config.yaml
tokenizer: "char"
layer_scale_init: 0.1
final_lr_fraction: 0
Rows from expert 3 of block 3, named by matrix and row number. Rows with one number belong to one neuron. Each number is 128 + 32 x the weight over its row's rms, rounded and kept within 0 to 255. All counts start at 0. Numbers have three digits each. After the name is the row's rms in percent of the matrix's.
# up: expert up (model.blocks.3.mlp.up, 4x320x320), inputs 64-127
# down: expert down (model.blocks.3.mlp.down, 4x320x320, transposed), outputs 64-127
up.21 093:138099096089105154150112095183173157135143217156111156076121113156120109140201159095119133048099166097121194093113098181079111140164140168163115080152111113075177107151076086117103115159159167
up.22 099:141104114157096160079096087136144114130139088220132093178149131164100190069123095114104103176150071139090151096135161127133145203102128095081126138129150162119136143149165139125118147094147113
up.23 091:134082110150124100125176158117134116124112145107077127076059152097151115118157159121169112087105062153154074110107122075169096185109173152131095125116153124136060183149128096155161107145136148
up.24 096:104150184100147174138124157068121094078130199150146146130143160126117120102222133166147127122145176111134155103115156117177139068097126118120147092128130115081181099072082117088087142155156144
up.25 106:149149123118139145136123071083160146123165123183143140149139131203103165058159118126136090141136105170134087164094174155139149145155138159173121168157132174154191082159173120076126106112190159
up.26 091:091103126104178137115140134113131194127131157115216122071129153111173099068169109093117145147145141108138072143104106123127117175211108161091145130124096119065165136093170134070057132124115086
up.27 095:157155195136117129125146093121175086137101159136112169118174143160132151023102104122118051127154140125135121140158136127166103135087114103107126083140136110138171130094098110119157148121140092
up.28 090:123124126174092131123124140091129057133123120158120166108099179109151146132112084144115151115127095102139149149186125177097128112107143123147156107136133124144104167148148160178098092143104174
up.29 107:113141072099113156186076113106117153124094112117079122104135177025201091177106144120142132116098091152147169003110107148112155126113128159118132152124142117173068164102176131116147148150132202
up.30 100:111152067128147125118160078131147143109160136189157116161141151173146130109102192129138060123178101153152091151156211117206153165122128182100160093130144115114189162136141139116130165157134122
up.31 092:139152138123169102181174146135189181153149172171121089189160103103096124071113110171146136088114179108136154080069055162184108165121097132136117070132159103107135140180131129141107161185133184
up.32 094:088151129155077101122126195110135184118165119054114143107075148164160147142159108116224168048075203094123079102111139140068074121172105145188069117089163087047102124130095148109122120156150112
up.33 092:089106114168152147105068159136127142125086159127129176113170091121150090090104145148168117118105106097074084032112120134095098067151145156168155158089137135109081153062069148132154102160177134
up.34 095:089086154084166149146158073129159103128138130109076111107131051127154147138079160139140127126144150128149153170088062081125114098163130122195133086152128156146186119138113132156063173115132121
up.35 107:132195099114161171120114166108129160100132138111200160136117059100121178085138114123112114123103166083126134088106109152105145046137109125095116082122140131107107141141115114108143067152109106
up.36 099:147157127065141125110121178209117091138081130101097150114067139079181101161172158158134100124080145073168114099112129060145057130116114185132087160203120136139087203120141108118123167168126067
up.37 091:116104148114165155125086062184134125076105146170088148168095165118127120176162156127162171129128193121112098133187103050117118105111124110139135131151136089117157089126142250146122136094142133
up.38 112:193141135131093111126110114180138132134116134136129108144085111054162148177134097156103102139125127117112145101111132097094145086104123076122086135150142104070161156155155106078139080101115076
up.39 098:092144077140080153145135156075067165072126080163133106119097128083156079139148147124145216078113128141123027174136104143158147130098122097114093098119139094101138115127164156128117108131136161
up.40 116:113154107134110103130138144126156112112157142115145099130121120034138141130155134097101119155083152134108147046089134114078115105089137112116147194144106154071115109111160129103072150134139096
up.41 096:116133151080163129080105118114140139155171101076085218140112108152152097145127156130168181126070138133079133089098117090144094140061142129142118132148086090097105148176181172064055167156179087
up.42 104:122129136210147132119132113171140160161143066102100179221130057120107125118081087208125079130056148152101129124125171174128158209109119063117123153151091134160141069179175195124117111125115150
up.43 086:129122094100155147128161152144096074162101125166109162134113141100125155079128088113212101137154088143173126119166146133155100120130188098124155147118125117169078117085144158136148160095140100
up.44 094:133133154147118127135123179061077105096136120108169097158125094120181122071155071084086118054106146149098047167135089109132106055113095148104096105155161117144123118145095091110154057150158122
up.45 100:155122150102082072096151151086121126118158098130107089150073137120105078134118107098045114175117139126105127138132114125087103127081065085117135161093081097099052126094131104088135173111136093
up.46 099:132135162172055113174107156126172101152105113132106086152121093087147145113162140125131131134064180094131135106101095108111149044105127129106079109175157117089080124129112140086122058164112096
up.47 097:087156152139156193105111112111100147144129153097084141142132086105096064049172158138125106071065077115069150083115147108098121136113085154075136102097123116136102146103114122132139072118095139
up.48 092:092128113087131116137107186153131144151166137115149139120154131046115113073172183122110072099153116068141072148118090090147086074047098105121160109150112159122130098033141114113155148157114119
up.49 112:123171090118106095094120048137119134114087104134092119103113154133107142096116102105140081124105078159097109113145132094136174195120118110084113162070143103185141109110169074121076091071179099
up.50 103:080141138141075095124132151147112144140155142124192094174065094150158141161168116145097135104144135122108114162081087163139117094176149143165146100092082063141090141139094187069110065126118127
up.51 102:065160163123136180034066127144111117127080117106109208082116149093129125157081134128156079132065179130156148139150123127156112151081132145179136111149117116155099146118142178118145148175055173
up.52 099:176134074171124170090015047097161129083090113121082132134112165098175118198087110127161147110160104124147125080156103155114153117211137131153101102105109118164128141168162162129126109185132096
up.53 096:121123128128159156108128098199159144128119106112171165152161090163105198104064152196143096142178140142127159123132083149112105152162080123143104106128108097149096117092077198133142104140158207
up.54 098:162131163081100104144117109064122164123112122104169146169109087103169155095222103136140147133141122117136094117112074100127096191154113164158120142130118100081123145139121139134113108080124157
up.55 099:149061125127112169074081062147125107176095096105105102144142130121105140100060077076068140144160110124107075117179147092113135099118100102120149085140111117144167093144132109134099130115109081
up.56 094:111080143061160166129129185049117136060164106127178150131123151129132153149161166178163188076168127096089170103159113137156110198122099147133112077124166107141150163121105120147108121125141188
up.57 093:091142100191138138092118167121075150092171093068131088118134142136134131208133129123100147080151141141176133107116143098145105144146134163139128182132122129164167119128132156133132179102121166
up.58 102:101140154171109143113145140102159143106096119166089144164103163060109157146095120122153027123129136125069099101116144088126132115073065036109159202138087128128167114080137153089116133149122123
up.59 097:116092133141112139115109055097145083143140096135098116128157105073088140172079138096131162076114071127123131090133191140100159084141191149151128129129120145134090129133180123162129186115120128
up.60 098:174103159144142086150118120204153147076126159106145176141115087119122081130162116156143185158165095116148146143140162135068075072154113180118042075075150123071109137142121175143093158112091142
up.61 098:155159056172096125148129142159133118098066124153193130133064099148103128110171068132087146123185129099128159124142045144117088082178140119122100143129139099102090126122131107129094110144144119
up.62 099:104132126202166161164142112173158133079123185100095118127111119144140144165209095159163173129100199175103075121113099119107109143142130097213142137166165100141110094149137130119092074107061119
up.63 097:089166138156019169117064144189144169113126067109191154090124149081116113100098172116127141129072091050115153093143189144094161145145078083151133168097151119120142186189150133096117100161100121
up.64 097:096160138179138154068130159151133135141090103098077156118132136144104099101054126164136113087086084121115090096147062119153130108124113120139145143110103163134115108064069136158130073176132143
up.65 100:120095134152121141122129091178149161154093173133080129112150090100125157116052075134091116122152063140170123148154090101142132095082145139129153089145165071104163156145122129139131158125108056
up.66 095:117052131126123159138090105159118111105101146080124174152134144106124143185106113129197142127106081136133101099138092071147129136137105115141140094196113160125108166175140115129129150162105143
up.67 103:074110132062094145112158131077117116126153115131135117093130093124114174103134116109124180135141164098104048115091084119106113070158148125165113127118149104119199070123105110113106134142150160
up.68 108:124145134136114157129131167150117099088135104144163174150133161162135122108086131150182111157161175131091047138112178151135099111078143127130142113119155141136165157095104147109121128107154129
up.69 103:148115157184132153139137149143163091118090090169191153146133102098102182119174148149146121116103124110141116049120158138160159110139120107119152127166089132070110122102152113085128167152096154
up.70 111:118137078164117111083120136142193127157138098107077126166110093060101138108147114065071057132083144129108112167077095135149107073109165119119148130075144068129119094173096137151111136093116126
up.71 116:095123098109138100150163209115116084168138098094108135093131151105101121167173156163122100106115083095144109102107130136144106121141107192131120177123118116116133211125101074102130163157087120
up.72 111:145106139091104154124112154083146150085101118078110101089084166075193138164151146091118153139073079149128062071122138144138136093119145127122123147173170171130070125111133111090135114159149128
up.73 109:109070105112127133123137118146078132151146132089139113179130067107169109078162133179155139147129170164080079100098056131110104098118065121140185129097088099129121159153122151140053093121116174
up.74 099:041100193183091133116074172092088123141108123170150115147067107073138104206212142126158140131110201132109094117150081069097102090089142149099124074144140123107080131130060113046109140100116144
up.75 101:102113156139104071116057146131093152189197174161065063135145113078081126130081134131107167123144052140107130162128111134156135099167103087140118105134125094112149143132162184172092139108054112
up.76 096:110089125155051098119111117089053116087188120078164099103124118170175100142098170119153140100139087100082105169106048109116116090141123182094121106097153128176109133183071118120141089100121120
up.77 093:075127117133151098138112160135141149087074179126121178121111188090111109142184152128146080081104063193135119140122156136159141095128080093118136081151124114140155149114153110124166112140193204
up.78 108:103185091147105141133150139151153126062103132139096144129080110085140112111132092117119131148125132104116093138065094123124155105129101119137064121091154089128104152122109094077164090114144105
up.79 096:139138155132127113113154177142136110113100124110097145149140121134131133156090082112129140177107101090122173086119117159121148103175146134155102077134132168110103167120126178130170116170176140
up.80 097:160113094104156122153109136138100100135133157162089111165165139094213161091186113175130161129139156084142122140121095109123093139128153114144139069166157149140177107072072122122128134118116186
up.81 112:130131117142119161097128117143130161103031127166170137196172118169154136107081078108125035141142142095139118135111111108115166152106065068109177106083116123118146099115155113062104168145109128
up.82 095:084098075138130126105154124206095119108163121090191136138101107105159113127105127092123121086139061088070059130168046119111158077084072101150102115108169100198095133129182134131140135121131106
up.83 099:112084139128159171080167144057155114160108084151163087189083107166123138142205150109126115102145203073124154092104091146120124118142128144163101090131150147096166109153208145092111111168110132
up.84 105:122135137118117140139093191107109085094117150119154141087120147105139138091233094114149158104148169086093106063144083121138083089108175114137100118101176132114082118146112184070168128079115107
up.85 103:164066146112135139108130127148115122153121081110167155164101120112152075135131152165125128168116153088070103109121135105088125089120112148131131105168087123165187158093094129137074154095116059
up.86 099:095128051097162182101123128133119066164143106116102178121111122085170081155108150142165076099088137108125135053124157148161147115100123129166102131124132142167150150108147136103120093145100130
up.87 094:110130109080086118115118114107128154132147127135134169089135142147117074107096117178150126089105144096159100137116142087128141128140015096151100070113090096107181140046097104154111148112102113
up.88 103:147167142151115099152147173190139086149055134122094138122131156134132129162133106098099137153088103168091157108164127101102095110148107187120148118149164132131115116078141108127136047122107138
up.89 112:159123138116173142169076089245141078151097127132111118170173121139155140125096093127135083160140136145044160137138099139117108119134126147127101044157215104127162072155134118101123104107109103
up.90 098:128126080071113132132084108106152168190147151088092147120139120098153126162084186106140195109152088122112130096153150153097123089150086169134118169110085129129083136140094144108135119191127101
up.91 115:107170140118129179122129183092144126069109137108100109142116177053181096137181164121115173107112138110150097022137134128100137098111128182138096147106166191123116141145115125107156152183145113
up.92 097:125110106183149071141117057169059170101184128124083094158059135162075120137131128130107116085129135073148104111140146107160088107124146135173183167164143124133099130108142110161156129121198082
up.93 103:129102097174104082140138179063101142104138071144169108091090133151113125140169122152105129120172168113138114102107132138129105125203127180120093094121179073093089161107139124133102141113128103
up.94 112:149154097129055156115120126076157140092082130079111117088105137068199113216158110112100147095088078115109119099116106137134147100108159110123120160145138134137073121099132128121141132178134155
up.95 102:118170113115123157170092091189106114147118151169104159177172168155086128122092111100145073151122174117115117129172147122133132144144127078119113104120166122090137123070150136127121161102088141
up.96 090:074131107191147157092119084144141153141108150076131203104124099118159139125155143124135131131111068148091202097133145130146101121123115158085062132113138135082120080081105129086100021096150137
up.97 091:126102077098083194120093125079111129136116121156166131198156127108108051122085149112202141130122096169130079129123117173086138097131130144078100086088135104148110119132158134070148073141151154
up.98 096:187112113156105148126058079090129103093139159144141156118113117060185112166118155108156133132119102125118195113154116157155134113085106159152128092068116145113097156141135126156136121157133188
up.99 102:121130089040117186102131106165180119164115143097123159135080087087133155116146071084139042148091176143150161136114057159151109081111141108132160124093147098130143098164097144077075092123106149
up.100 101:104114146095143168115090128173166134090066091153133122142137117077124166095170185161156106086117238120040133113118076104146127126149097174212152141118093150143153092128080182128093105154120158
up.101 098:148154103143163148150128081156092139159151136170119132166140138136085139053071143136109068129199071114151105163112236156160130135101128127099145157136165149118215120132169115125141125093188098
up.102 115:092085118145145145153126038072174104117167117087107088174172091130091143131127129096079162129093154147078106183104101093083128077143137100142150118174152123104201142131077113123090137084074143
up.103 096:154064139151164138102099115154111162113125141100064157190140101088154106126045163140123163104104027156111090109099155110133134134104146171118158127149145129196091109097168107142154091172137127
up.104 091:082123054135174137077153192081110109132161142086136132131111158123079167122165071103104128075119091119128095161157132155137097183173147122120117101180074110099179153151110163163174177100150130
up.105 103:089056120138135129160075113132167096140155130103126111136109160119100126179122154160175166116171134149123150081142105149121097102156122154159115068164118147152186194097099131138138110176092164
up.106 101:185085148115142117139121066161170091112116166126067095181128136206143108126129088160130124116158157150090130151149118099139139089197098072138128106124086121129165046213161121138141111102091092
up.107 106:149120141139138112152175146104131074133113133083072107113081190116132119110053100101157138139134131145117150098157126068139098118117091122118149038120096127157083112102081122133160087129120101
up.108 106:168187160137116118150150101132073064211121129106132156094140159101109098059105162095122105141126099130109108052129068138132142138070129126097129097108111121120149133110089188113178188141074091
up.109 103:110118075149102147144123048067170190086074099116093126096130169048143125184140105146129135140148057115090145017138170179180141147077118137139117118124081170147128082019160152149114143119205181
up.110 100:111160137141133139076145120151111125126199069141159107116100134121106140090161113110045148159102095138101132113087146128149130135169104117103119200141147140137134148149253121136093154082145097
up.111 110:143078089181121121153109097146153167163086097125160114087224089145133170106153070153108159128162110114093104126092141102116101181128090157111107170132078149171104097133085116096108137100127130
up.112 092:156104163143140114111115085122071138112102103159097154130159100167111144091137101138115146102139156100076106135171105049150155135094098112162154149090128141150138098148132120058094138108121111
up.113 101:079138129128123143077192130089097101080057134106174137136136175105111139103104099128145110115097113133113105070057161110131163111071101138073173206153136081154115078090122159099099153131123113
up.114 106:126168106111185077154075080147099115110185152094168144110112108152154099120194104117177134141163218128119157121107153138065100139192138139148126102138129121105109158162173115151107148082116106
up.115 098:170078178167140108184134128185140165148117139192152168138131167136174115128107177134142096111134105117148141136125074108146110103155111126069076083130185157107118083148108164143118112116120110
up.116 093:091054141160235133129131129112169131144126130083040173117116090224123144110138139122119128143188093090165113121122087141121108126131088134166158042114082086137078139151135087139151112194154161
up.117 090:124130135147126132111127091154058036161135085115145152139101145083138122109195175133167149143141149169141126152183152086127107119116125111092148123120122180134120171174165127110113135102154100
up.118 088:134135082164144123152155156130119177129120102145142150198110100094139103176138154171139131144134125137154089084174082069168087137173127114112099130091118076067179120117144146153126125176118149
down.21 097:154173154115107079162100139156121129132142111050174159130084074165146097076145116155168064147133085102107139113109114152099118092185147113142122153110104047156131113142164180153123180144096091
down.22 101:138121127180189134063166115149120157113108120105105144110129190111141110123086157151195143082111075147170144084145123114147130149125126119125102173060135192134175112128141153169124130122147066
down.23 094:085162117152109119127067154182131155200113089090132059093091183090138090098144142157124107094108127138068172153111091120129106120129109142092055118147144130105151095073126083104153174162113139
down.24 093:135138110136098151135116129225098115129148088148165110145113099154089136116112081126123095153144140167147145146136148122149168114082094139161154174133139163210132129067154162090166139099110072
down.25 106:165144088090156138147093140129044155113148091095098099174150141131126107089123088181151104134160104144212142148132133130103134135047091164113099097105145137083190087082117187115097108113081152
down.26 094:080137151165188141116142107148079170157132097178082171101137116120114102147120094134130086123088158120192126134130143076101137130104117129114173126134075156130116144101162132130129132156155095
down.27 091:096128108143159178133131147166133133123118173147147116075189085140131197167103099142140141122171078126111149114152128149085188134094121096117087150103102163142180063085096135120178128137190175
down.28 085:129140138174138119153130104186175072111057152151108141119126141109145112115096159116139093144115146129148120072161139132113121130113116072095104192156155085118062151079129074132175111100103144
down.29 109:117148116180142145102145132154165174127125102102098107104148161119099082122099168140119178117069126146100195137163099156143167155149094122101125176091095158127140080147129066098145097121078113
down.30 095:126158143172158124117124121107114132105148109071132179118148123152124079123106119164099112180128124110183098146113166105128166201110074085088113108105134156116153080113153201127102190149107129
down.31 093:107170130120103102164131086110074125152120123064123078099152068120087102180146194120170116191127094146122136158077140092125153115136116125131099117156129134081102099100078144187175151075155186
down.32 099:144124129197092110122139100131095143149174135094119128193095102222119090098109186130130139116075079111131160159127120060106161086157158152116081095168164163173148156103116122148164173146199169
down.33 089:158121132169102122140131164217113097117175059074098109110102116147150127134160092072161112135104139088139132172166114150121129117071142136104082171182106137129127089117108105069164129093102156
down.34 091:148164156103100139119122190140095084155082103094159164105095090133057133148117177149133094097106121100137151138135111108058113100149056099143160117111126126160154115096123109113125079126106124
down.35 109:128143154109144173159170167151159121120177087151183130157154177162159108123147163191115170155089111123187174113170153140158102125129126118186151119142152158065129108082120161141103138136114113
down.36 098:140084130143160120174060167151139144156118097137137166106097113102134132114140089132117166130149136165166165193106146106068060142082132153117126063135154125087126119116153169079163087112064123
down.37 088:116107115161117155178080128132069103072149151102165122145134132123132167100119145107161084160102203106125186101167102156114115121155186099104114115170156092109167088130088115162137155133112079
down.38 110:134079107118152136119148114119140120148110165217178161164158186116105116103130124163127151124208097135125164121118085156174138154157189122160073119126142105116168144150103125129114139160138159
down.39 100:094169199147109107206158169164117126109164104115149079111140160124098148125134104165145170091107176127125148071122172108140147176101206146097114134170095108139182106101142130145096127089090148
down.40 114:137089074122135157144146094132147151143101123195140121103146163155113091133110147160096129113093104120137164142124191162153077128156170175139162076162166215126105135108166136107133168171148139
down.41 091:141130073085130106194091142139133043065092156135136139176150092102106050166147089116146111172181079172121139188104073123133104081092113089147135100132130085121152218123119157115095122131149100
down.42 106:111093101191146143092149057083154059111084099158101122196118147152118120130062068123133111165121108124159115178042185141131130122145150146133160119115129147137164114143045163167154169145178105
down.43 094:049138138103113151187132065109198130148112156081156137104154098113188134133093113146123111165131093167174132115117092170165147105163140126095136123104102138074153137140174081105164058107122145
down.44 095:123127152174123160151079103114117127085112079142134141073121197105100068154048121121182098087134096155170150094133142106094121119133101158156094067092094162153111130101158161136131090099075174
down.45 099:118162172125154157112182116111166143146153141168177156144148150156125048128113178175158191060092042137158152154141093124146179150138180115108175099189202142115144107153098152126108120118059141
down.46 098:140091085117123103191184154162105151056126113216179113115104190096120134083148181175151108088129072117150161138171203122158130145128125117155103070061120165192141115151165162086148137101105147
down.47 098:136115142082131120176117116087143137147148143113097107142080083109108101200142073058112133120149203113095131110115117132140115114153201142142162157147117110169150147154085075147110149155126109
down.48 090:114111075117150147149174094097147094079097182148150080064200113105064162146108158121095088104124111124148161146155148105180164160133203102151096142144127153131126084115124085087174152131143136
down.49 108:100163196133187172089133155100114145146155089120147166131169077209160099162118123152101135140162186149108122201106152200130073136109056151156143164117115142128176130200098152131084106166106112
down.50 104:110078150183161158154072107052172144093142104139098169154155124065146112149107188182104142100108106124173155113118176128075094141172144075085077116114121150151087137150093107141091117176109140
down.51 104:116107157061130107150123196109113054117108113102159068086117117099139170114116032119111124152135160164153179120077111140092144130131098160143128102171152089116164097121121135100119103158135142
down.52 097:169141140147117080166063147060163178158157084130134119111172134162147108097115158088109169156115106148100126116125191145085186137145141142094111108135123125131139113174163088086083087122163070
down.53 096:131170167162100153155146102114160144134171124119140096130156173141136100089152115107163101152163135126145140147161156141119169079113154110058130111110153115179108079129158145134120086094110089
down.54 105:130092172160136172172122172193119115150172100131118167147106152154138097168125154188124133106178112082085199153112086102098077067112180167120159116110098124112099125166091137137098136083118098
down.55 099:095105104198095100137110124141129158155145156140127152119171154144151142174092119142139113119152080123134139118130141173077136181118153117158092117124134117100155093202087123161113076143113112
down.56 095:165159101185144112105162121151147164157102096123073185125093158123128064168133138100105085089136065134073058150155173147111140101166120119137091130198147146174153155159133156099094202180127122
down.57 096:098123124145138138125083132097087153105125157085125124134123104136174141116143085111115116119150135095114119116147121178133122112128137083112101093084104072126123125164144139161163115119106163
down.58 102:121135107179091127116113109165182112153136143173168098162129146131126124118108104112109090083080077106134166135095135138162143154143136145132187173128149191130083143145178128136094099177120147
down.59 093:117114106151134117140144153109143142158104096095116113123128157122110166163068166128086175138102076201141149120194131128136223141144106094151108196096125142153107132126080119141179141153158156
down.60 091:073079121157117141128071150189136224117106141105157199115130133148087121187095126194129146129096188118111171110140053118095128104171110124143131106130163142129124127107144108118088116079137140
down.61 098:160142160160156139154075138136126156093250116128128134187151125145180102104134174177157131150043156139135158116092159077099132112172152123104128093185191158110136163128119116116090166092110133
down.62 096:193131075072178189099145154123123179159169062111155220112156144151107164115083114117120183165147108128102146138083148168097120120134121138149164157114124137111139143131168152100118146181131079
down.63 099:147122129163129136156144117090125143160125162149083110151142109128255114123130135164063119085182134087146116117128138175155135153119132126088083072064137094139186123130050163130127121134170119
down.64 102:127140151141136115148066129150115146113158118161167167123177053121141102171043090123159139085122243096117153129131137110093085100101087134099116128118109124073180156144108078036067104070090153
down.65 104:107106163095048114130131134124152135150117155157138103151197124150142082162129155094051168112150130109111170179096162196174096075211189126144098109189078194165165139139091111157090098135181155
down.66 092:132113138191103180098174110115154183116146132109097103126135111163107114164113151150094095102065146147101087090075191149164196175117139137104146131082144133153120111167142102156124188141136106
down.67 104:154108184096161043176124160174092141144133083160145181177114147125144073084171130172160077101111158113164154106100199136109101130125131090153136106090099101117101095110112164143159063109177097
down.68 106:091163158232121148162090118175101181159134098133123100169199132120110152147084123160130096188143116142141159096115149154140154191042149145191125146074117110137190073116134131143163156104105103
down.69 105:137086114106111154108171124105127112107115126125113107133141169153138134100135139165163156119142123169128089152148187125130125132156145104155073141077183134081153081137113140090150146143142123
down.70 113:137127188139116135105098139101113122160123191143152127047133114125140106162117115108152144102154147115162169096161102156144127130118178177173136071153102129148121178143071115123138137096123091
down.71 111:095133120123105089127170205099098174130121118158178141185116063093105114085113045128115087102145112120203168104144132127163100172103123160135099136166104102068143149137125129109149112134156112
down.72 100:124150117181145123141144165115134174130142077136111102106141173099102137138109140118137175096056107155129165129120177176162148168106102099142121138134123126089101068139208110054149088156054144
down.73 119:153144129129119146134109111091111116136102138125126131134137173134103133131087111109130182119163041130108179117144156135131135105156181144154112095141125137169124127154128128119092148156112094
down.74 101:134110167121149149153093132127102112156180124146125163115138204086175136134095110149138133178143058138088196103148102139121171167166141112180143097072058140092127092133154182097118106157109072
down.75 100:068135132115133127121123063091143142146104152108103111137180102140156091124126125182126115142189059118125151116147103143148097165238093158116092110140077119050166056152133125158169058159116146
down.76 100:087156085153150113100084140106088169078106113113116097138120143141129090181090177173177155071157138171131115155131125144094146196090057121096096081134059168155092106133129164109172119164060159
down.77 099:129083131086107159144110133150093131116113114176102141103178116138130091174152154109080119136115146098171157119165182147111176126105120135066116172184147097134156088104146108070167114099156061
down.78 110:092088165143146116167054131148086133123171144145133126157161117130145065121093151131102108093046111092146100107138111091157190129154156136125131135189140194144111127136103180096077094109060201
down.79 095:177150106098139113177155143165114122087154149098136186127137162081120113122160160127111118164102205156149167150136119152093210118147144162130192156147166132140133095060093103148169166151135126
down.80 098:117120113105145094199055138148113120167173092134196125149119138067099127169156146149207091138135105123130130133150130049114071158154152150071090128143128130113146165105063155196097159071154149
down.81 109:116106124150145161176103145157117120187154074142164127133210112170099107114121109162154114087161054142146123158148140080155131127123161091069139141126126154142140093125126166123106122122111138
down.82 089:104160106222157121085115085112071138136116125135110155140109220068106121131135156218132087192130177159160103117079168087118150193174088106132149129139068150158143130094117114122082219088084112
down.83 103:124145157141133100168101122123135142103096096185172094165189149194103166080050114133127141146177107147123147165126166152153159117152126068053093060098104124107167069118152052164158169093134180
down.84 111:102174140140137097151134136170077132109139066176153158084123140118075045116126104161166169167145113129156142108167121179129125121114113074105139103112109110120105082103162140099188083107100135
down.85 112:066117107132148136142176122048141114134079146175152141154079090134123116106065146113144143120167164181186124123214158144083110133138118115111118134155153178161139156080087139185164084091124087
down.86 103:123024112097098205129138132107132072141128080102083152123129121186121159132080153117121105154082139142139109095142191105079162138128153109106105115194167140138117104112145173116032194155160079
down.87 099:117131140153119110078107168147130086088116126174110190158088088054134126100129094144142069103125153139172165125093154126068122106125142146127129121127049108139142134124106175140119097071096138
down.88 102:079094162107169124121115181116101102137158155167096157205130128087223076158160109194126141081118179106120142139112108083121094103129122135071151127153135104120140133160155136095131170112114125
down.89 113:109151093155101167161025140149153154136116113189156114147119118129144137155126130116080130103111203162124199139130137201111132162159202124126132133096179081108146129161107117093055100150038142
down.90 100:089061126104086147123127175099113029121089099135122120115182164144171174176194148162050065155087091118135114128102149083118142119106165136106126157115108128112130084147063158169109128191178103
down.91 110:141127108125139103145131181121111132108143087137163141115145087126068126098122078117100083121066124192164174148124135128139199132127082098107092177118107120119135074054166102079141125104078106
down.92 101:104189124102139162120146191078110155117096152122119113091021121157172132110107084083103105118169139142179201123108097145142169147154094088129151091148089131068124144080151114138095068167165133
down.93 108:099122152158134193216137103140084098123132123135071164151093131153127115158153161168088154163144122129141205146194133140089117091144117155098118104081166143179105087147109119100088125133137107
down.94 102:180134136141148139152082193142123196116125091091173135105126141124120101087108209119086181077040089149114158113150146153125150129102089116117110138110127159091092082174102085089147110128095141
down.95 102:091084125144156125100077095184131143078095090147161100142145082143197165156148107149160133164163160170173166113146093127120144164140090127120137084108181120135201113181117125096140098109107112
down.96 086:141136079123110098086086118100090111106166050135157107145186140149115064128139105143110109116166132087120114159146091126122137139125142110137152071110132158162190109117135185111100130142160104
down.97 093:134102098169118145184085155138173149190173096147090103149065180154136114117129136106154173129156103154144102069115128078101174149131113130136134125124118102121129133140105124104106108160161096
down.98 100:128162140124108137156117164110133157154115114154151112162170137114066124166162093075125164158129109095121155131162165090089160127159199125132139129149152106114073079093116060082122147063080134
down.99 095:126082122068154174176099130199152129136171071185210073148169062193162084131102096143145167094103114144128166139147116115098099122149147109170112107118120111131190169124131154101079158104125118
down.100 099:144122140120143166095175142061150094120157150177162132167173153170092127127075141115090140125166051156128145149142136174138187104135162083112180136174100168137173130126123079144124186124112035
down.101 100:106132123149128198126090117144109184071116154108122089110145146163160101117111141108134123087167052095127068129088136179146063187132136108168121156098124163138195061141125130092128110158108099
down.102 116:122135162121122108153099132097110073146152127160125154115147115116102118143049064153153189077194114121147172114138149066072133143141134170122129062125102142172143149156064119160111112113115129
down.103 095:144177077165155186139114123143119193088104118081043071105097120168131075123141150084124065123128116171161146122089145179135161127152163133105104156173075183131070118213171110118088094089175146
down.104 094:157105143135133107121126102142110146115034081169133116085155165154180126124080145149059174159143112121112170132112133137145105143192096087108147151180112148139150123138139091142120138084030124
down.105 101:155131120193124091150121126088082046113119107194113106147144150135099136147137152160131183170137084077114084087180151137148152114108145102095102138170210131144139138122160156135139170113073095
down.106 105:124163149131132117152136120165107137104142167107176155114147111139082102151142091194165158203150080127175127157130144119131114145092087131134083135055100143127118158128132133113083125140160148
down.107 103:106126127086130098138195117147147134177146168086198169129162042089080127141151173141130121130093101129145091092138112131131138135120144139142072103134131123122129128100114131170072179180088159
down.108 104:111185102078139089145138101116167166138176176133171106131195026154112185135147149142145146134121088108107126137111148107189050137139151133156142161141110154116148131121139158088155142164112140
down.109 097:126164103110085150154082168146109181141145118129170114124202129162069136108146114145068123118103171137154138170127121184120151129166095113095110144097140160091126178165131105054083094152096115
down.110 102:135155135184126150144137091086122129132137167091098116152100166086139162117071158196177112071204155147148096104172167118184084177135135107147087155094101153146123124111107161097199129149158118
down.111 112:134122132098115153152120109166130107137128112150146132183214168116097096095088095120126106176142141136121114157154137148128142130127091133144153133120164101152169122138125161151115117080170136
down.112 095:158158161111131193098148116085151132157145144155153116090121118181079111163052103047108143134129068137144161121078135148158139130118133126141152136116065174131150147132123148099075110137188108
down.113 096:127070145144057191190169153165172103120155137123182128151203077107088088173062150100165105101107186191158126127110131186117094169165107126136116168114137135135152130084121145167154119130131130
down.114 105:165120163177203092118046117219111155157136090143122162182165119118128099091119105157141075134107145130120196147120095158111075123137090142125107132049151139137176096096132163085118082192150105
down.115 095:090157116144139128116081092176118120179140154115133162176123093140162145189133083066150121140139153181098196090112160165095051109140181179097130130124116170109165119181147112087033158101101082
down.116 095:135133130093152129074165183162097082058140140075145140127117128205143121108093128079150149155131192112164125168115138096133141120122128135136079173195166138119066155179065133178138134109101109
down.117 088:132123132101142121107087124144129154115063094121104107069111131126157157156107120179142181145150137109116117128125027120140176110111105128191129162072155072153098112133175120115139093085139144
down.118 085:131133080121066102141098162144184073123150088096102174142106090141152167123150133097124107103084104140053122099135122106161135175107161082123155157184141180188096129137105125135134103088185170